From a checkpoint of a small sound classifier.
Model: 1.34M parameters, waveform 16khz input, arch tdnn, norm batchnorm, activation relu, depths [8], widths [192].
Training: batches of 256, held-out accuracy 86%.
Data: 39062 training examples, 73.4 epochs.
Rows from block 4, named by matrix and row number. Each number is 500 + 40 x the weight over its row's rms, rounded and kept within 0 to 999. All counts start at 0. Numbers have three digits each. After the name is the row's rms in percent of the matrix's.
# conv: width-5 conv, dilation 3 (model.blocks.4.conv.weight, 192x192x5), inputs 154-175, a 5 kernel for each
conv.75 100:422414492486511475503510495483457458394442545502542503538513532434515488562514516501464512523499477480554587493532464467513528539449491428427509485527539511492452533484549522490454500500506559511474441520488474501474476532511409459548521453535493467468507468533508482454618557485508459513558476499448557574464487441515487423493546
conv.76 099:482480460452515566536512498502503505526505475542538488498501538536476462521573473488479492532481523507458487508433442452479491452471508502531529531556498505480496495530543539429449532432436460450500466522524518505461553464451490477441454500521488544498479558504516448459563482487452433509474500469490553511491488534535505496525581
conv.77 100:549520467460460457509476480490439470519498452463474485468528508431480517498499494451427453475504521519478524531561539477523477490514562526499472527500459500528544536533518506458441443519553484513530570508521576514525477393426565604582617602539513525559566467516500489518577584540534497507504456482471558544543503505514497458419487
conv.78 097:490481540499462457477574484487580495549528488539544568515477525507494497490489512480451509519480478536505516527544544581555549595502490529481467505503565542538515493468519546570566484495496547551497452503480447506509496487513549448465510528476435500545510581544536512447544535551515494561556508487508492505503502468484484506521502
conv.79 101:605568498480526514523513473470568527498485502437402422530578611540577549518453494492499511485558514461484472484485570541471462530451489483515504493526478507513482482419449504483525450446458550516436479480466480523548552520436428507519524539413525535513487476531494494540484486539495510541440472482503485495581505511472581527523521
conv.80 100:487495520495569544531468503523524494530492593513533475454419501506513456498503505547490519470485480500409452450455475443509528535491491484493515433549476533490497436453466530464533499530514533409464471558530590420450506458511514557447486535564564562522498491481513447547467494515559504575510499497459515523503509503479519449501498
conv.81 094:499469424486525463483501497440518509517507507462505531516509526510547504461440516450482501559529528424433465540558533445561488540521580522498525505508588599569544524442452451455456520502495511490513505512474486491389440525509515523468466527498440490524501470511465466549434474500473504435468499539557507505545505535507465481461439
conv.82 100:585583532459452479508513521497538543500519533446516471422481468585575554393578507457503514466494503513523488509533490436483541529433460460568554453493495457558519521567481515453461529503479493478507537507517477484446485592553526496433468550520528528543491545564516487515435522522479549520524480487513469495442513573498518525534579
conv.83 098:530485465511515512523518530542537565540485487515497510531546393504514515506564524490485548519455483476479521548506517537461456497432489513508542455538511413434502479540535427516473515493479540512477509540475510554536491514494460514473554506549537502465466556500442482464536527511455520528524534471492559532508503520493447510465474
conv.84 098:458508474542497573596517449541468488538557519522485461499542418401401484462529478545501510476499553490487498542532527498426477484552456506495534481474428419508524519544532557508469451473515525502501515486485523499439516463538516456526486450482450465418484514471529529546563580572496474476560527558483568500510544539522475554531491
conv.85 100:514520543485495452520451524504472424423512510455448507544495479391420482494480505552515481523429527513549547444472485486444533539450532492483512488480484463486449524624549502503594522473483556486612523513488456473466481548533593611506506545588490457428519508474509530554611506428503623431462516519551562526450441501563457496462485
conv.86 098:405514531508478504489544462505508454489512562523508473473483438457447465534512485464477451514479519514529578530472552514492495559480444446515500438497546535471478493486499481446459593538504540564555530543497512424497553488481588557510455561508558557513434479458444530495580512553506541504527509530506506556487444523474537507515492
conv.87 101:538480514468482528518478510474470483504508517463549525482433465456531526479439487543474427461532519533486499481569510574495540588507478498465425440454537580515500487485500489548529443494456473466464482520459502453465560529545451487524480477406504502514504515504591565548439448481472535464469567468436477522507555556484534539470484
conv.88 102:452498471530496542539546527482621592560529484488550547543506546616570542406490521503547499469512509505535554598568536534484497545576523529462542527453486515538534489452437494489538504518500550494510502499430567434506506500402485497477535609498549499523453491463535505473458463483463555516568492504455557506547535509464452497546486
conv.89 101:518562506444522460472456511547529518525546460509519511476457668498440521398570551493464482479515518454434519467477474451452548506493500548535555459433476523506522516451508552528465586623504509484498402428487531518509464501513473495508543527563539521545504464492533577557490448483466441554543521490532462505531516508493574589494463
conv.90 100:498418465426532436534551513502591513460443459479456438496497505494531505486547491515483469499462529486392525502496494473524470520464476562456511533544504556595567556503493482394455467528548516527524548544522527476479514493553480514509439451525449472480467550537513469482501554595572523519511498527470542534502477519402454460499509
conv.91 098:495486517578416602545527527506520509511464454529482453456475522535524497471497553491525491392454533504564484475550505445429434471497477428459570530547557524464431464546473443480484426430481487503478507472508527583486491501527475489486382454494476572518518501491456508450542526458448460541524492490493572502501546541523467482480509
conv.92 097:475532538455505576539505436464434525509469491522411457489488518567530620555548479526536484526518445446500438447445486516536573500503506436433493536531486503466538488549548613557512489489481484451505518447433518466456483452444505485492507516512494527522495499504481480478401474499507503482530538561580408477502495449505439443486507
conv.93 098:499521508500448484424435422510488465442470445515491484511442410480542512512444491483500464505523500514504533493490474490476475459468492442551503487560492479465483488504513504501546493540474446505475517565522537511538559541534549565461460487513478526463477457440470481535539480475486504578519531502506512546570602608462504462450556
conv.94 101:485444534502548484564551484494589494468513570548545540560536580534500555516499486492473515490502539519489508538462467516513449469498508483527475490491480490487492526407492439414478526531494479474434450451488499484449532539532551579543488503475471470491456466478492516529470472460426466449494541551512447438430494552472530513500528
conv.95 100:509379460467434524486475602435492396491481437539492453493458465501512418540528523491450470531537516477526483488526511487491513533457474487526499453539442499468488544458475559545494498449500493527471438439486450504445450498519519561545512560435451415506530525553550516542522498492503544463457457490563554483482487509397449441478547
conv.96 093:475448438439422485440468499490564534506524455439486430467471566561491527529441466414417404496516489545576460447444493514463483460518515538476441532544473446478489528509508483435468470504437452466530567519477468544470469442458571545504499559419469454427460515505489521526451453458487487562582532547540576513507482490457513475512505
conv.97 102:574574518521597511494509548517429505486548511398463527484415524538539469539503462488453439667558528498438470490503425455503484477515419549513483516523504526480509459444509481510490509534549506535578473520485476488526520547509561505540453518504483497460479468463480532568440454434521470467508515502512467490438422510534482533552495
conv.98 098:532522459491510533492471514530464482523448388541500543455418445469483511492464507451480534605546479499489519554532496448479472509479456486525499540489514515448485485512493499501545504532423392472447481461513471459509511514518580542524534516471498525495466543544573530503480454487469497483449574480538426442545487548524543497499504
conv.99 104:493529558466497517520514538479527486520560519529483453462481564509547531483511520502447414489509517555525532544496459455439486501508488517508525536563517501485484535404429473542537496566513484503515527489445455549486479454531479480423421530502507507530517441476498553519484509532542506540578534487444498495526460583459497498495498
conv.100 098:510416398410511485446450465479497477451459510443466545562563547526506491516522498526525536518499496476498474488515465524500513606551473418458457430429547500547520454502528520502529540547552542562455475499536481508532480390490517504566556497505444454502495500528500497474487448477479498501543529543498487521535459428494457507483488
conv.101 101:558527468500502568566546502513474550570512567463530478424476452476491485511534547452462437498504514499593537457506480457477543499430519502527513500572512562538457516466470487453462482496547462473458553535511490504485491561519476475508507544457487492478469426528540500486478446524524545443429464499497508514516418488445493488463596
conv.102 099:601534565506524516519484513518481601507503535431475487455459514482503482515458437463455489463552514454542523476506476445451494532493474504544440474509485564505437471394477455503539527465447508524503432465523549453500542489484495515491472552536500518472495430507490512516486509554509497451483440489470464448526485443552549436452491
conv.103 101:502499520459432491475485504574531472504500500507533527513472500483400474520528515550501527507450458465461492515520471538514485473528494565492441525543500476473541541469457430449426452513499488448488467495477469455548503481487491453523522518508433459465470464503503519527494445404470548506480512479515410507373450475453497552519518
conv.104 098:578537479547515456440465426428497527433448507468520469417477519559487467422533500471544481417428525574533516519497422436449513491527428534525462470520421447482480512521528525590572455398477480477477452435397437468541574557516443521469515484401478469489458521545541471560425482477493522450515480468478499500514459428565536499535550
conv.105 101:443474510533503485469482553507413539548487426507474516529474541471487519428440392465551509585493448460527488517531506488524456487518570516531554527487500491535562549478512468514489468457419522501536446418417523534524513541513538432445554522505593523516538481513490506533493494502502511474504437420445475437513511403511507509489485
conv.106 099:557524455474502438456518539466453411457564525520535483448589507486495511449496517523512455460438444484506545537533508532500478487480478477456500547604486455481528530496484498562556536536540501512393421446484485518553571537569501596521445515504494466460497509445450550564468413488508527503507487465496498501489487535469425513529563
conv.107 100:483465477480441428465543493491470484528522495461517496507480489493524497559486491505515481533467424525468578536556558526493485455480523542473486498510459461475465547439497539532480507462493570523441469503596650512518511543587455487515525488468452497494481487511476440421458505483499474485467489491460493480422515520511505549567501
conv.108 099:496467539513526474444484486506529523447471484450495471524522510523485505511516545513534512511511491473450427477420494533548525504534500463494523454468470486480497494585532529539540576527498487525543538558454510602515461475573482509494431463593629552498484508499461514496579535526527494451530511563525580538606481499518520561513505
conv.109 104:454457474515543512563517448475481485462503509502467476478428394511508542544479513488469484489499470441506462495521528457499439488545512489492484542562527537474442508485507469458570473469564520480449481547512427492483452487451475465493435391465487516515588515438478486595497508511501513440479480594561485515476494565511462423479580
conv.110 100:512497484540516546506439519510526486516574520529491429485476612543511472470561552485485553460483517553506576527460505555480535475519542472433494562556491444494510511520533527515463495489486442473484555471501562532512512479473414483441505550444496447471516548497559573526509494503530431563552473465451509576538603512470495528536449
conv.111 104:546464455521525557459492509529474490484497477571505476510485524477511535507520520438474468576507466511543533462490502504525564509478464465452527527490496474503498477462450536617463548521471509527415479590555541542492470456555524508508500494609467447475512463455514535513494548453438429548444462570536495520523449497505494494539508
conv.112 103:549445456551555533520562559566548459410489555447461518479470480503517504447542501552493490478494467432545511449450434443424448455570555495469533562473491511460522515536501532567447545499514445441531466549537460530477489568586398482505458470577519489604575601503503548479528553567521457444525481513447485531580516485442487463430502
conv.113 104:559504485521473463480464437518601551521556519515471496494538540517476414498471513492477511479492518525538452522539570551494472525520458574543572485471548502544516510504468456512491478457502526529500451521466434506543501433408556508482486582469475498485494491485571559421491562545536549515476493483536501501520491511535529531553476
conv.114 104:497491464517450553495570579537468440494539530465549501534498511564556509526496530553466483470394457573572472474528494533505509491429447492520480413456481506458451416512552476488523450451539511467486520529467452481531538569500399519534508504490457474453540455450443510547446556502452448464576564485433494456463534496423454487527532
conv.115 099:454535454528491520496530463593433454417477454479470459427467456424507609477467555465463539500543532545504479459411505490459520502475480519515506495482488459493498542556544531546568506510552586570569530507438481520494493534491461438538503520418532521518499556531498483496471492471556547473513490485460504489468455522512490472410450
conv.116 096:553475466532508512481524460487614566515588587521541588568500539458522577508467520546533480530500428434471443465475469440441434467455445459468649500466478449521506478482526536445535499544497512474433525519526536436464519497426544494531530476565568476527548512530528543517415399485507467562501554451522468452524501460443515506490525
conv.117 105:504468480520453449518546454445571560478446515499511483518482562592504496448481498480513573486477510572553515498511483445546555517497517479477534435446505502501505510503489450399463442520510571479522529472464513488515437446479503451443484571517478451501511508510505499440475512491485486478455478494464515499541418476487577526485520
conv.118 100:511477490460592452537465498459519480510488534594569508526494457414470453447467477506510560539539504514508510515568522424501518485467519462464470549512513466539493428447484537512490549527496545432448465509399490453478530542489539502483529504513521469453456466472462461415488510542499476490463529541605425470498500550451527498465465
conv.119 097:547547531509473451496532491492579494458486466506471522526555547497419457505522489544535481549527512545513458458530521542543517447429503476380477491602576518459492513530435492535617559563526476447476493513508438472466489483548490464448474444535554499408454521497494526561553465494540556543524483440471512453487450506521458470505614
conv.120 098:438499473498530523472483532526470484487478463574558479512561544469486460512557525503548531481499456465455520511556443511515418496512486510535535581520584503440505545429531535532487512524514476575503513489493549475461481487447471530521552492529522525513505469542489509485516540530513529486491536525464591553488545491456483497464488
conv.121 100:464528551512440479467480486516568525471428434504468503457515591525463478489478422526501529569536502496508510569479520475502493475531535576508526514498523501457502474500554545577520474496435492512543538496465485514504437430441523598532562523554548495539542479531490493444490512480497570560508484450454521490504446392528496506451432
conv.122 102:489476500492565484405507490566570523552599556561514468594457545460637558448472495538473473530528471467538517465449502526486497483480497494541543501462542591531496563560509444458513464492439447461517501475510489519496493484474629495452472478448460478506483598537496514531509434480516550474459490528531548569472505517564513496488496
conv.123 099:506535525563515511497482550504563539487538508553557539486446517457434494485427446523560518476495535515581450469467504494511512509525507448502457489524494520533527491638562513451451476464501462429517522476516533471485486479472496484487488498452469515506538541517473485419533493514470489534536487491432566456431454535545467467465535
conv.124 096:515515548522463421466484474536467448494439475457455493484526505523468478491475530551481459524540544486535473477466492477565529504504489461447502502501450511483462522573512454475457441508533509526513456462417399497529501486416454499463519612391510441525590626557478486527429536483551520549516474446486549466445415446541532491529570
conv.125 097:469475517452480534528512469474492514510536465481590532468415482514487559550475522497527491405451503514553575465460459428468477464479509552490485450445512514522547536406399482521548512505491497465583476475519498628549539454496516566579595472505536484484444518525514517527458442508539559506523540493528533526544542522551508534507567
conv.126 098:539534468528503487542475511490526448504524494523568494425410425473496483467527507497514501484486520543496509532556514528497512442458520442413469531482428424466498525497477537517418511497500461514536522536498471523498444489517502520541526582445458451519489500537502448432390471498565492447489521497516467523439431470454519531486495
conv.127 101:473514483532498513487410397476483490467503504517477511477481563506538555534539511490540428407480457474564560548507529565499530578578493504518528453463465503469493473490521514533508571509517485440500561555558521488514428513529520536517489548444481476482447476435468468501488500455445510486436497512487482541482470510475479470558567
conv.128 095:498491541561451483479513518475504542576559427463510489520496538479483574526490497467471558520474499541552503512503493509483457517508538478457550504450495522525552614501475500397410515501466494479517525451417455468413458441494572549510513516520446493532518492485560527498488510546502545480443467498471521503492486474518450436490546
conv.129 097:497519485492543520437438491463508494496443466501511509483446560578504470507460465472485456445471547521467434537476487494493490536485535485461520487493518575563512510537484540519552512514497474409503441531524548519471513467575539528476467448479479513488425473491525557509492458487458458499473489450370488529538567561485554541530502
conv.130 096:447519568507514521496469495510507450481490484504490516473401483510414506568526566458497524473520445489474449537509550534469494520521464483540424470495472523476471513522514486483494534476466454472553471453499556500512496415439509461489445405508474479490525459459490526433536485555459423584500503480458501465531559551481478539533486
conv.131 096:492488485451509485509519546517506476485502533494497451427488555502553487417520497478515455497530587504508412483493499473450430463443484560478490435519489467500545434417465552553473553545498508526521452517525525545496490537503509499476452439463461478508493479579555501439479543543508492449520529455494452479477466517516493446466487